Weights of a small image classifier: soap at rate 0.0031, batches of 384.
Rows from block 12 of a small image classifier, named by matrix and row number. Rows with one number belong to one neuron. Each number is 128 + 24 x the weight over its row's rms, rounded and kept within 0 to 255. All counts start at 0.
After each neuron's rows are labels from the 100 images, of 14848, where the neuron reaches its highest value: "responds to" is what is common among them; "lies over" is the class under the peak. Only what is clearly more common there than usual is listed. The data: small charts drawn from random numbers.
# fc1: MLP up (model.blocks.12.mlp.fc1.weight, 768x192), inputs 96-191
# fc2: MLP down (model.blocks.12.mlp.fc2.weight, 192x768, transposed), outputs 96-191

fc1.194 [105 171 102 119 141 117 145 112 137 192 173 125 119  84 113 118 120 138 117 150 146 131 143 138 139  69 135 129 133  66 147 112 152  88 125 174 116 107 158 124 108 158 105  82 116 124 129 113  89 115 118 141  95 127 148 178 117 102  96 111 107 138 141  92 165 114 101 148  82 135 176 131 130 134 124 137 120 118 126 163 128 146 117 111 111 151 122 120 158 129 129 167 128 104 136  94]
fc2.194 [141 121  94 124  85 113 110 146  99 173 133 117 140 143  79 120  90 158 124 138 111 102 108 122 125  97 142  88 133 121 136 183 139 155 153 117 102  95 184 117 146 146  97 112  82 134  99 159 134 131 131 165  89 162 144 131 178 169 112 132 105 122  75 135 103 177 137 113 136 101 105 123 144 143 136 173 113 111  98 107 137 144 150 137  55 154 134 125 160 146 105  96 125 121 104  97]
responds to: items: four; area chart; peak in the middle
lies over: data marks

fc1.698 [127 135 139 158 133 141 136 125 140 148 141 130 138 136 122 118 165  97 112 112 131  91 141 141 136 154 123 115 129 165 114 111 171 100 101 138 156 111 144  81 132 149  98 133 152 110  80 101 119 120 128  79  99 137 128 104  71  94 155  97 142 137 113 116 120 153 119  76 181 143 133 153  94 151  97  93 142 148 116 104 161 139 151 116  99 151 141 136 141 141 151  95 100 139 122 166]
fc2.698 [125 163 126 163 107 158 146 136 143 192 107 126 177 118 131 120 138 121 131 148 131 131 141 156 168 145 129 156 175  77 125 129 149 139 144 142 136 126 111 122 120 103 144 157 141 126  89 115 130 107 119 113 106  84 196 125 167 102 152  99 121 120 153 170 168 140 105  93 124 139 119 108 100 110 168  97 134 135 115 149 142 147 131 111 128 143 131 155 119 128 177 147 126 103 116 137]
responds to: items: five; heat grid; stacked bars
lies over: data marks

fc1.16 [103 188 150 121 140 190 133 129 107 151 143 139 144 147 114 136 146 118 150 157 146 131 130 108 102 101 113 166 125 126 117 125  88 121 163  93 158 150  77 128 141 140 120 111 128  76 125 126 140  91  85 138 126 127 110 144 147  96 103 182 155 110 131 114 143 109 122 143 156 124 127 120 114 122 136 125 122  99 109 148 140 160 201 129 128 132 135 125 139 144 120 115 108  94 146 148]
fc2.16 [ 65 161 142 112 137 166 119 144 152 127  85 100 107 127 133 149 114 157 145 141 156 137 158 137 181 138 108 126 106 153 113 168  92 126 145 127 121 135 147 127 148 164 140 136 101 169 161 150 125 121 166 127 113 146 156 102  70 128  70 119 158 137  97 126 149 155  96 130 133 106 111 132 116  86 121 130 113  97 117  75 135 115 106 155 122 144 117 138 148 114 110 118 145 124 126 161]
responds to: pie chart; items: seven
lies over: data marks

fc1.630 [131 132 158 120 121 145 117 113 130 120 162 133 141 148 140  99 106 132 134 122 137 145 173 141 143 151 120 134 159 115 156 108 153  80 136 110 105 140 139 161 150 143  96 123  75 147 125 136 156 104 118 126 138 147 100 115 141 102 118 217 138 107 176 105 144 103 183 149 139  96 132 156 134 107 127 148 140 127 135 137  99 120 119 132  75 152 130 106 134 130 118 154 135  77 136 107]
fc2.630 [129  79 145 138 119 149 122  87 154 113 190 164 132 159 127 121 152 119 122 143 130  86 139 142 110  87 129 103 136 129 111 137 114 108 133 155 157 133 131 147 117 127 139 151 130 116 122  81 127 100 175  80  88 148 137 172 115 141 112 137 139 107 113 158 172 143 187 125  65 167 142 107 149 155 120 128 108 166 160 145 124 113 125 101 138 144 108 123 139 137  65 135  90 125 146 125]
responds to: items: five; heat grid
lies over: data marks

fc1.294 [134 138  40 147 129 107 202 132 116 151 132 119 138 152 118 139  97 153 182 146 129 104 165 113 129  96 119 130 120  95 143 111 155 126 172 146 106 114 112 129  92 163 122 106 129 123 148 105 118 128  99  92 128 209 112 103 121 163 121 102 146 136 150 152 156  96 127 100 100 123 132 136 143 135 138 138 135 130 110 112 165 122 128 153 122 113 170 136 110 124 129 104 127 110 133 165]
fc2.294 [134 106 104 144 141 129 125  81 103 161 106 123 151 127 128 149 133 128 141 121 129 138 157 142 130 105 120  98  84 150 126 154 112 127  90 120  82 128 149 121 114 134 134 137 135 129 102 140 171 121 155  68 140  88 129 170 136 136 116 136 112 142 159 187 164 178 128  93  86 143 121 132 162  98  75 141 137 171 109 107 155 167 144 121 106 143 130 143 121 142 140 109 141 133 112  73]
responds to: items: five; bar chart; lollipop chart
lies over: data marks

fc1.395 [156 150 159 127 129 130 149 141 162 115 143 132 118 162 132 132  94 136 170 154 150 198 149 139 127 161  79 159 142 117 100 165  70 124 152 109 113 125 127 124  98  93 107 150 130 129 119 129  94 145 149 134 118 131 117 158 119 106  96 123 135 138 132 141 140 133 113 131  91 153 120 138 123 160  98 100 114 104 156 144 157 143 100 121 140  65 173 172  69 110 102 126  81 124 159 138]
fc2.395 [ 91 127  77 154 149 113 148 135 119 108 150 111 103 145 120 148 156  92 133 137  95 115 122 172  98 123  97  94 162 127 122 119 119 160 137 132 107 111 138 136 106 113 154 129 119 130 110 133 105 108 140 129 119 120 154 144 157 149 139 143 149  70  96 157 161 135 102 122 129 132 149 155 105 142 116 142 147  88 163 126 160  96 132 128 112 131 131 102 116 112 153 156 141 103 120 141]
responds to: items: four; heat grid; bar chart; kind: stacked bars
lies over: data marks

fc1.307 [132 136 119 150 125 135 158 127 127 151 124 126 148  89 135 151  85 147 100 155 134 121 104 131 152 128  97 168 129 159 113  60 124 132 134 187 143 116 176 117 102 108 106  96 105 111 149 109 103 112 110 125 127 116 139 121 132 119 150 147 141 122 132  93 143 130 106 129 137 130 101 137 141 130 129 113 163  61 114  95 145 145 122  95 138 142 138 103 135 104 105 146 105 166  97 114]
fc2.307 [103 124 117 103  86 113 170 132 143 154 142 137  85 131 136 152 131 115 141  90 133 111 135 148 123 163 131  93 120 146 174  86 108 111 142 138 126 107 107 185  68 150 157 130 129 153 101  98 105  93 149  83 153 125 121 119  94 112 133 118 154 186 102 132 141 148 119 111  98 119 121 115 166 101 148 134 128 134 129 103 145 177 129  93 119  98  98 127 101  96 106 167 127 169 153  96]
responds to: line chart; items: three; area chart; trend: falling
lies over: data marks

fc1.363 [ 94 105 140 163  98 180 120 163 139 135 134 105 131 101 133 111 135 145 120 119 125 133 134 132 158 159 139  99  99  81 123 174 111 163 120 106 132 121 178  96  70 131  90 127 131 127 135 164 139 110 101 115 114 128  96 131 150 114  84 160 144 144  82 126 123 133 153 172 124 119 156 117 128 161  83 150 136 169 129 140 155  98 146 139 163 134 138 144 115  99  93 146 122 111 100  75]
fc2.363 [145 150  92 143 135 142 145 161 136 170 146 149 141 131  96 156 160 169 123 113 167 112  99 132 160 135 127 116 121 146 142 130  91 103 112 110 155 149 112 115 116 106 120 140 147 125 119 144 136 154 169 115 115 111  71 152 123 139  80 121 103 121  93 115 103 177 111  92 103  79 106 142 137 119 153 114 169 131 142 119 155 160 125 149  93 109 103 122 153 167 106 108 137 154 160 154]
responds to: items: seven; heat grid
lies over: data marks

fc1.303 [143  59 106 156 131 120 149 107 144 157 108 141 173  90 144 124 117 103 118 150  87 134 167 129 134 115 131 147 138 122 151 160 122 124 132 107 118 139 124 127 158 137 170 127 135 144 163 129 126  97 148 113 147 116 118 156 117 160 185 122 125 134 151 147 113 227 119 126  79 125 141 126 151 110 158  99 113 121 107 123 142 155 148 126 132  96 166 127 128 185 153 106 136 108 151 131]
fc2.303 [ 90 164 126 112 144 114 144 138 153 112 126 102 121 122 158 148 153 141 149 135 115 154 191 110 108 133 117 117 191 132 153  91 129 131 148 157 135 118 161 119 118 138 124 125 118 113 126 117  77 121 141 152 103  91 122 135 104 113 160  92 100  96 113 119 133 137 117 144 140 110 144 130 120  92 109 164 102 114 140 136 193 150 144 110 166  85 118 148 129 129 139 110 155 142  78 134]
responds to: pie chart; items: seven; items: five; ring chart
lies over: data marks

fc1.319 [ 94 160 125 110 130 144 165 182  95  97 124 139  83 117 141  77 113 168 175 132 120 102 124 123 157 144 130  52 140 138 182 156 138 131 111 139 165 119 127 125  88 104 120 135 136 113 126  76 134  90  99 146  98 117 117  97 151 159  97 132 137 117 118 104 135 119 128 101 161 118 134 131 158 114 132 128 148 155 133 120 111 132 120 158 148 138 144 115 137 136  96 148 172 147 131  89]
fc2.319 [125 119 112 130 126  91  78 139 104 137 139 170 113 158 104 122 124 132 168 105 152 135 133 112  92 130 118 106 105 114 139 125 158  62  72 164 128 137 150 108 139 142 124 132 115 114 143 141 161 113 167  95 143 109 130  75 141 140 148 113 125 138 129 127 116 131  82 104 124 162 141  92 127  99 129 183 137 128 147 101 120 144 145 101 148 111 100 134  79 134 149  90 150 100 161 118]
responds to: radar chart; items: seven; items: six
lies over: data marks

fc1.657 [152  92 161 131 144 136 168 121 134 177 119 173 139 157 114 128 114  75 116 120 117 138 168 123 140 135 118 162 134  85 116 149 124 132 123  99 144 170 175 151 117 114 161 137 143 149 170 141 117 144 158 102 136  82 111 132 148 140 166 161 118 120 108 143  91 129 158 177 136 141 163 156 149 137 116 160 126 145 180 164 141 169 126 142 110 134 126 139 139 135 108 160 157 155 163 151]
fc2.657 [155 218 168  96 121 140 116 119 115 134 129 153 164 169  89 132 149 131 116 147 115  87 119 178 116 131 142 125 111 120 142  87  97 123 164 118 149 154 114 128 131 101 157 142 126 133 120 127  77 169 162 124 144 145 151 138 108 119 133 140 116 134 127 134 155 107 145 156 141 193 117 126 148 137 139 104 109 113 148 148 119  69 117 110 143  95 151 148 122  84 171 139 145 137  99 123]
responds to: pie chart; ring chart; items: seven; items: six
lies over: data marks

fc1.678 [152 136 122  96 132 110 136 152 133 168  91 128 121 158 165  86 134 130 105 123  79 145 130 150 132  98 141 112 118  90 160 181 139 124 100 173 115 122 138 153 136 107 110  82 135 103 121  96 172 154 115 148 106 134 108 170 135 135 132 160 111 166 133 120 126 153  89 150 148 116 100 132 105 120  85 150 113 156 173 159 138 143  92 124 130 128 118 128 115 162  79 155 136 170 123 167]
fc2.678 [157  93  74 123 146 112 136 119  76 122 123 119 112 149  70 127 134 136  89 113 120 145 116  56 102 136  98 115  99 134 135  94 163 110 139 160 152 127 129  93 141 121 149 150 136 112 124 122 102 114 128 129 111 129  97 130  91 164 108 101 159 120 132 120 126 107 139 168 143 121 134 121 117 109 169 133 118 129 130  95  81 111 133 125 126 124 114 138 106 170 104  90 129 106 146 110]
responds to: items: four; heat grid
lies over: data marks

fc1.256 [163 134 109  84  87 131 122 107 165 123 121 110 145 156 147 171 145 100 160 151  82 134 136 139 123 131 152  96 128 133 120  86 110 184 130 131 140 110 119 117 146 108 141 126 116 132 133 144 105 139 175 103 120 113 166 110 107 149 120 142 179 102 156 123 162 103  87 119 116 127 131 150 119 172 119 132 147 159 140 112 122 149 164 101  94 136 107 107 115  91 137 112 141  96 145 107]
fc2.256 [117 107 167 121 146  92 104 109 115 158  94 150 150 106  97 119  88 152 137 153  86 108 117 120 146 134 152  79 144 120 158 118 107 121 117 120 127  76 182 133 149 118 133 101 134 159 115 112  94 116 135 139 138 109 146 117 141 115 116 113 149 115 145  85 120 114 140 139 147 139 198 109  87 108 157 114 120 122 134 118 146  86  98 127 124  92 154 124 176 169 115  72 134 162 118 123]
responds to: items: five; radar chart
lies over: data marks

fc1.578 [108 121 136 172 142 145 117  96 116 159 133 107 129 130 155  90 154 135 100 137 122  91 175 118 109 112 108 137 125 127 148 149 110 113 119  85 190 143  76 150 104 147 157 122 158 125 131 161 143 159 142 126 191 104 133  96 164 169 156 127  60 101  92 113 151 124 108 114 119 107 130 116 109 128 133 115  97 151 129 120 130 145 110 113  94 129 113 169 130 144 109 121  95 134 137 144]
fc2.578 [104 147 143 107 140 141 115 148 130 122  97 112 148 149 133 143 128 123 120 155 182 128 155 101 108 112 134 154 176 141 102 108 132 106 136 146 135 156 101 137 102 114 128 106 124 160 102 102 168 145  96  98  93 154 142  89 120 148 126 147 148  72 152 114 132 113 182 135 122 103 143  74 151 141 128 127 106 143  98 102 110 123 121 119 136 112 126  95  88 104 133 122 130 113 152 118]
responds to: one colour; items: seven; radar chart
lies over: data marks

fc1.239 [109  94 133 146 128 147 127  96 112 109 115 118 174 104 117 153 140 132 135 137 127 130 114 159 110  96  91 132 148 141 154 129 138 140 103 114 129  93 160 158 117 159 140 123  83 128  66 153 168 111 149 122  73 137  85 106 137 108 132 116 147 126  79 131 109 111 112  94 122 127 152 122 153 148 130  96 106 100 105 116  99 153 120 166 139 160 133 164 149 169 109 143 167 108 109 130]
fc2.239 [ 90 125 153 141 125 133  96 142 154 155 102 104 141 115 133  91 133 135 127  95 113 127 126 146 159 114 125 134 118 135 133 142  81 132 103 114  78 192 129 160  92 131 106 105 126 142 139 150 129 114 120 121 192 124 141 149 136 118 121 159 171  99 101 146 127 122 103 110 168 109 104 146 151 119 112 143 137 102 164  90 172  99 163 100 162 120 106 102 116 143 108 119  99 143 131 131]
responds to: items: four; heat grid
lies over: data marks

fc1.335 [127 117 108 138 115 152 131  90 165  85 147 143 134 143 146 160 116 145 133 165 128 123 111  96 100 140 119 101 132 134 126 145 109 149 149 136 141 147 145 122  95 138 103 138 104 101 136 133 101 122 142 100 126 120 138 132 152 120 147 159 139 130 146 129 113 155  98 155  97 146 141 142 147 166 111 147  95 101 140 147 195 133 133 166 156 122 151 193 127 143 132 120  83 102 111 125]
fc2.335 [109 109  92 106 105 105 104 143 103 124 100 124  96 122 126 133 185 134  79 117 112 114 109 123 139 146 123 138 107 123 131 134 131 122 126 119 112 147  94 110 160  52 125 136 160 124 114  96 126 179 141 112 145 156 167 124 115 151 117 147 103 104 133 112 142 122  70 105 107 118 118 164 169 149 105 132 130  67 113 100 179 115 132 125  99 115 142  84 103 140 111 158  97 118 155 106]
responds to: items: four; heat grid
lies over: data marks

fc1.684 [121 130 159 155 130 158 201 117 114 183 149 132 121  76 189 115 141 111  95  97 139 141 135 122 122 160 119 141 156 108 124 125 114 127 137  98 146  85 141 152 117 159 145  93 139  81 115 164 129 115 115 129 127 122 108 155 131 142 156 106 110 160 129 123 145 142 150 134 164 116 106 120 137 149 116 162 126 146 152 152 165 136 152 137 155 140 164 165 115 153 185 129 121 147 119 128]
fc2.684 [135  93 129  74  82 155 117 101 108  99 108 132 189 132 116 147 176 106 109 146 137 112 138 165 129 126 114 138 145 118  71 110 145 103 128 128 115 139 131 132 146 105 148 162 134 113 106  78 121  97 146  97 101 107 123 177  86 120 137 158 110  88 121 116 128 143  91 125 114  64  97 134 118 162 116 104  94 135 122  80  95 165 137  97 125  89 137  98 133 112  91 109 118 148 135 144]
responds to: items: five
lies over: data marks

fc1.203 [121 139 143  89 161 152 117  89 124 142 100 111 118  90 104 163  72 113  86  85 110 105 121 113 165 115 161 176  98  91 132 123 133 141 145 146 131 167 125 142 122 126 123 109 134 133 146 105 183 145  85 102 160 117  61  93 141 115  90 168 168 132  96 153 122 123 124 122 118  98 102 101 109  79 142 132 162 150 143 135 135 158 127 121 112 128 151 120 110 120  87 160 143 138 139 126]
fc2.203 [152  69 181 101 123 156 123 162 191 107  92 114 142 116  93 111 135 153 143 138 129 177  95 150 189 132 131 127 199 131 152  98 138 114  89 144 102 121 122 155 104 106 129 143 157  96 147 106 118 145 135 171 164 146 126 130 120 114 128 131 161  95 117 152 113 135  81 119 133 117 113 123  83 118 132 131 120 114 154 151 156 150 133 152 167 116 122 123 143 112  65 128 153 159 123 120]
responds to: items: seven; items: six; radar chart
lies over: data marks

fc1.491 [137 172 108  96 104 106  91  86 116 117 170 118  93 160 112 131  99  92 103 146 136 166 118 109 132 114  93 129 129 130 109 140 141 135 125 100 136 133 115 121 156 128  93 160 126 140 102 127 134 189 114 105 166 120  86  78 133 141 133 112 124 111 113 115 124  87 140  93 113 123 138 105 110  99 154 127 120 108 107 133 125 123 113 158 152 138 129 131 136 101  85 117 139 119 142 124]
fc2.491 [106 119 140 145 122 129 111 117 134 110 147 110 137 106 119 131 145 170  86 106 155 130  93 128 140 127 147 107 115 112 111 145 137 109  72 130 116  95 124  92 157 154 147 114 105 129 103  75  95  89  88  92 137 132 100 101  60  90 126 136 111 104 154 135 145 112 129  85 125  80 125 110 117 194 155 133 132 118  97 150 136  84 148 150  99 143 117 134 131 125 148 185 141 128 149  93]
responds to: items: seven; pie chart; ring chart
lies over: data marks

fc1.409 [110 140 139 115  84 138 155 137 166  92 139 130 113 106 138 104 141 128  94 109  69 119 140 148 120 146  99 139  87 157  88 112 148 129  94 134 116 142 130 144 153 129 173 138 143 105  99 128 139 151 131 104 101 120  99  96  84 144 136 112 129 155 142 119 131 134 133 134 109 116 125 124  98 128 143 119 132 133 146 122 109 122 156 163 169 135 124 148 112 130 129 133 136 105 126 154]
fc2.409 [140 166 139 135 119 118 169 129 128 120 123 158 140 141 101 125  97 114 113 142  89 117  92  75  84 140 177  72 108 137 135 152 151 106 141 137 105  87 125 107 135  92 177 118 134 161  95  87 150 138 103 117 103 126 138 155 141 144 136 126 181 124 143 112  83 116 102 181 128 133 158 186 106 127  76 137 123 100 133 135 122  91 122 117 103 116 118 100 109 108 121 121  97 119 149 173]
responds to: items: eight; heat grid
lies over: data marks

fc1.50 [ 82 150 172 153 141 137 134  96 137 183 147 137 144 102 122 132 117 137 120 151 117 138 114 120 109 142 138 103 103 111 144 165 104 136 144 141 159 116 103 121 133  99 145 144 135 112 103 130 135 182 110 134 121 116  86 126 114 149 121 139 118 133 157 162 132 160 134 105 163 102 116 139 137 162 172 141 110 102 106 149 104 135 122 161 134  97 122 140  96 125 126 104  94  87 124 111]
fc2.50 [ 99 115 219 153 146 114 143 134 131 136 186 103 119 118 150 125 139 124 127 124 131 124 103 115 142 108 139  88 131  96 113 111 136 109 151 132  78 111 137 116 159 104 151 114 119 145 100 130 131 134 122 161 127  86 111 127 104 131 108 146 144 128 116 146 133  89 145 146 176 113 107  80 134 139 150 156 151 111 152 137 177 158 111 153  80  71 152 128 141 168 103  99 109 138 116 104]
responds to: pie chart; items: seven; items: four; ring chart
lies over: data marks

fc1.723 [137  89 132 116 135 121 129 104 123 127 102 129 121 112 119 107 133 114 124 164 131 134 126  86 119  93 121 171 150 114 116 132 109 165  97 111 129 133 161 117 150  96 165  92 104 170 147 113 137 163 159 139 119 151 114 140  85 125 159 150 120 139 126  78 119 134 135 162 131 152 127  98 124 134 145 128 116  91 145 139 128 137 144 161 113 122 113 126 162 154  99 165 163 131 109 126]
fc2.723 [151 148  99  95 107 116 121  80 164 117 104  93 110 121 159 147 165 107 132 148 118 131 105  77 150 167 120 140 127 199 173 143 148 125 139 104 142 109 138 132 135 163 117 112 128 167 161 111 168 170 147 114 157 145 155 145 130 156 137 109 120 157 155 108  86 116 113 113 141 104 104 114 145 131 110 121 138 147 143  98 135 116 119 134  99 121 149 168 145  99 146 141 143  98 129 117]
responds to: items: eight; pie chart; ring chart; items: seven
lies over: data marks

fc1.122 [100  99  97 162 139 115 156 119 126 121 100 125 147  88 126 140 168 119 132 138 152 131 148 161 102 135 134 123 150 116 149 141 137  97 121 122 111 216 119 128 138 133 160 108 104 134  78 127 120 102 133  87  93  83  93 152 147 147  99 167 112 160 147 137  70  98 134 141 114 134 114 122 123 162 142 150 141  85 128  92 167 133 160 133 108 166 172 153 124 144 135  66 155 118 155 133]
fc2.122 [132 138 125 150 138 131  80  91 110 133  95 108 130 138 134 107 150  78 126  69 157 105 116 146 145 163 139 156 155 106 126 138 126 126 117 131 160 146 139 146 139 133 107 138 143 127  84 132 144  95 114  98 172 128  88 101  95 139 135 109  91 124 122 128 156 105 105 112 119 107  81 128 141 157 123 102 103 141 163 133 148 113 175 102  96 109 168 168 134 158 123 137 151 130 134 138]
responds to: pie chart; items: six; ring chart
lies over: data marks

fc1.707 [113 139 147 102 112 110 145 111 166 137 132 142 120 127 126 134 124 126 145 142 124 179 140 135 144  84 127  98 105 133 143 126 155 157 130  99 119  58 149 108 130 141  49 144 130  96 112  95 144 104 134 109 147 135 125  94 101 184 148  99 149 147 130  91 149 116 129 134 120 119  89 135 151 127 148 102  78 124 155 178 156 145 113 179 131 117 140 144 131  97  94 148 137 103 110 152]
fc2.707 [120  83 184  96 108 184 139 109 132 141 139 160 150 120 127 139 133 155 120 132 103 122 121 146 121  79 141 146 143 161 113 118 145 115 109 104 106 112 114 135 115 152 141 157 147 128 150 133 102 115 151  98 104 112 178 165 172 109 145 103 125 136 149 132 135 122 157 105 130 110 166 135 135 142 144 135  86 153  75 115 148 115 173 137  66  94 152 115 133 151 138 156 119 103 133 143]
responds to: items: seven; pie chart; ring chart; items: four
lies over: data marks

fc1.189 [155 129  67 153 115 110 169 145 170 164 124  98 111 158 122 162 110 151 143 146 167 144 121 128 104 151 110 117 148 142 113 104 117 100 118  94 155  67 115 114 119 152 129  96 130 151 160 147  93 143 103 125 173 117 123 128 131 153 158 119 140 117 139 161 155  79 110 150 130 144 140 100 135 182 130 112 149 151 114 147 209 143 111 157 114 151 153 108 118 161  79 115 100 167 150 114]
fc2.189 [130 110 122 109 136 113  80 130  88 127 114 136 112 154 128 124 139 158 143  88 102 107 103 120 117  88 137 160 166 132 158 148 122 164 119 133 127 129 123 116 122 137  92 103 131 136 164 143 128  88 156 115 128 118 137 113 142  82  71 112 125 156 123 136 142 166 147 128 118 165  93 103 122 100 133 126 130 120 155  86 174 131 123 128 110  83 125 129 136 117 105 124  94 124 110 115]
responds to: pie chart; items: six; ring chart
lies over: data marks

fc1.461 [133 144  93  90 124  83 128 125 134 102 138 131 124 101 138 141 131 167 104 136 108 121 124 114 114 121 117 163 168  77 120 114  36 128 159 135 164 135 145 181 132 117 132 125 132 151 127 122  99 140 144 173 176 119 126 176 168 122 150 151 131 136 169 106 139 132 136  99 146 104  99 132 157 137 123 167 118 117 118 149 103 124 124 140 103 115  97 147 111  95 137 122 123 128 155  94]
fc2.461 [135  93  81 132 113 103 143 149  88 115 100 139 143 121 134 140 129 119 125 141 148 137 160 107 130 104 104 122 131 162 109 209 119 148 135 116 144 130 139 119 145 124 122 153  81 141 114 115 126  73 112 114 142 110 113 128 110 122 144 124 106 163 114 127 138  78 176  87 161 110 100 127 177 104 115  81 133 132 117 117 109 124 153  88 110 109 163 170 117 119  62 133 153 144 115 141]
responds to: items: five; heat grid
lies over: data marks

fc1.389 [ 83 134 100 131 143 132 124 147 131 144 139 107 128 107 124 151 143 145 131 153 139 113 147 100 134 161 114 112 135 115 148 132 121 121 141 136 133 120 151 125 128 135 102 125 134 177  91 166 182 120 160 138 163  77 140 115 100 126  93 104 139 170 160 144 133  98 144 156 162 124 190 102 153 133 153 158 141 161 140 143 112 138 136 101 122  98 153 142 132 157 126 149 172  88 103 145]
fc2.389 [137 132  92  90 131 123 103 125 118  76 117 157 106 130 129 134  80 111 116  98 150 104 133 109 151  79 130 151 147 105 136 142 189 102  91 139 111 106 125 122 136 128 110 127 112  89 145  81 149  99 108 175 109 152  59 111 126 101 128 127 128 138 104  73 146 130 118 120  67 131 154 140 110 114 126 127 155 141 126 132  92 109 102 120 174 128 166 102 120 108 164 112 157 132 135  99]
responds to: radar chart; items: six; pie chart; items: seven
lies over: data marks

fc1.447 [ 80 116  89 138 165 107 144 140 102 103 178 118 119  93 147 150 146 133  86 170 127 110 131 134 152 147  79 132 138 112 123 121 154 127 146 142  89 186 148 129  95 148 133 115 133 152 191 119 127 155 151 107 156 103 115 111 126 164 163 112 117 138 104 115 118 152 114 138 136 106 136 151 151 111 111 129 143 133 120 129 100 119  60 158  85  75  98  86 166 144 111 151 134 104 111 139]
fc2.447 [163 153 178 120 117 114 154 125 128 149 155 125 121 140 123 137  86  98 134 149 117 100 130 160 125 198 142  80 139 130 127 140 136 130 137 185 129 151 116 166 138 104 112 163 145 138 156 128 177 156 135 142 107 139 103 151 151 136 154 132 132 112 110 179 142 162 108 106 129 149 117  94  66 125  99 140 143 128 147 156 104 125 120 163 109 133  91 110 168 120 101 133 113 107 122 128]
responds to: items: eight; pie chart
lies over: data marks

fc1.251 [171 103  89 171  89 140 146 170 124 125 168 181 125 105 150 100 160 111 142 130 106 137  88 123 136 135 123 113  87 113 174 123 153 152 127 146 122 138 143 120 141 137 108 164 107  89 125  99 105 141 112 133 100 105 153 130  97  82 180 116  99  94 135 105 143 114 136 122 139 167 132 121 114 155 126 141 100 161 129 102 114 114 159 122 136  76 133 108 132 102 105 113 121 146 158 125]
fc2.251 [131  90 201 116 137 136 148 127 122 155 172 153 166 124  86 122 116 152 119 150 167 166 145 154 158 122 112 106 114 125 130 141 118  92 126  84 154 106 100  87 134 120 111 144 169 157 127 130 189 117 161 153 153 126 141 196 110 152 135 133  89 159 127 153 122 133 120 139 161 150  95 146 127 141 106  79 129 104 122 126 193 130 136 105 150 103 129 109 102 128 111 105 134 122 110 133]
responds to: items: five; horizontal bar chart
lies over: data marks

fc1.221 [121 148 159 126 153 135 153 135 165 128  93 158 168 172 172 175 146 161 178 126 160 112 147 111 145 136 104  91 107  79 161 134 176 116 106 151 109 131 117 138 144 166 119 116  99  53 133 132 149 135 106 140 121  92 105 174 103 133 111 135 127 112 104 178 179 138 136 162 129  91 173 119 171 137 124 110 132 146 191 134 137 136 141 141 107 150 141 119 103 159 131  81 155 142 149 119]
fc2.221 [124  61  97 110 113 172 137 142 117 126 148 109 129 155 134 146  60 156 158 114 112 120 135 131  96 138 138 149 172 131 107 132 141 178 129 143 125 114 135 117 110 101 112 126 104 112 103 139 100 105 126 115 117 121 146 139 123 142 130 144 122 125 135 135 144 129 141 156 136  98 112 148 106 134  93 101  94 159 176 139 109 141 112 101 119 120  84 168 104 122  99 127 130 121  91 132]
responds to: radar chart; items: six; items: five
lies over: data marks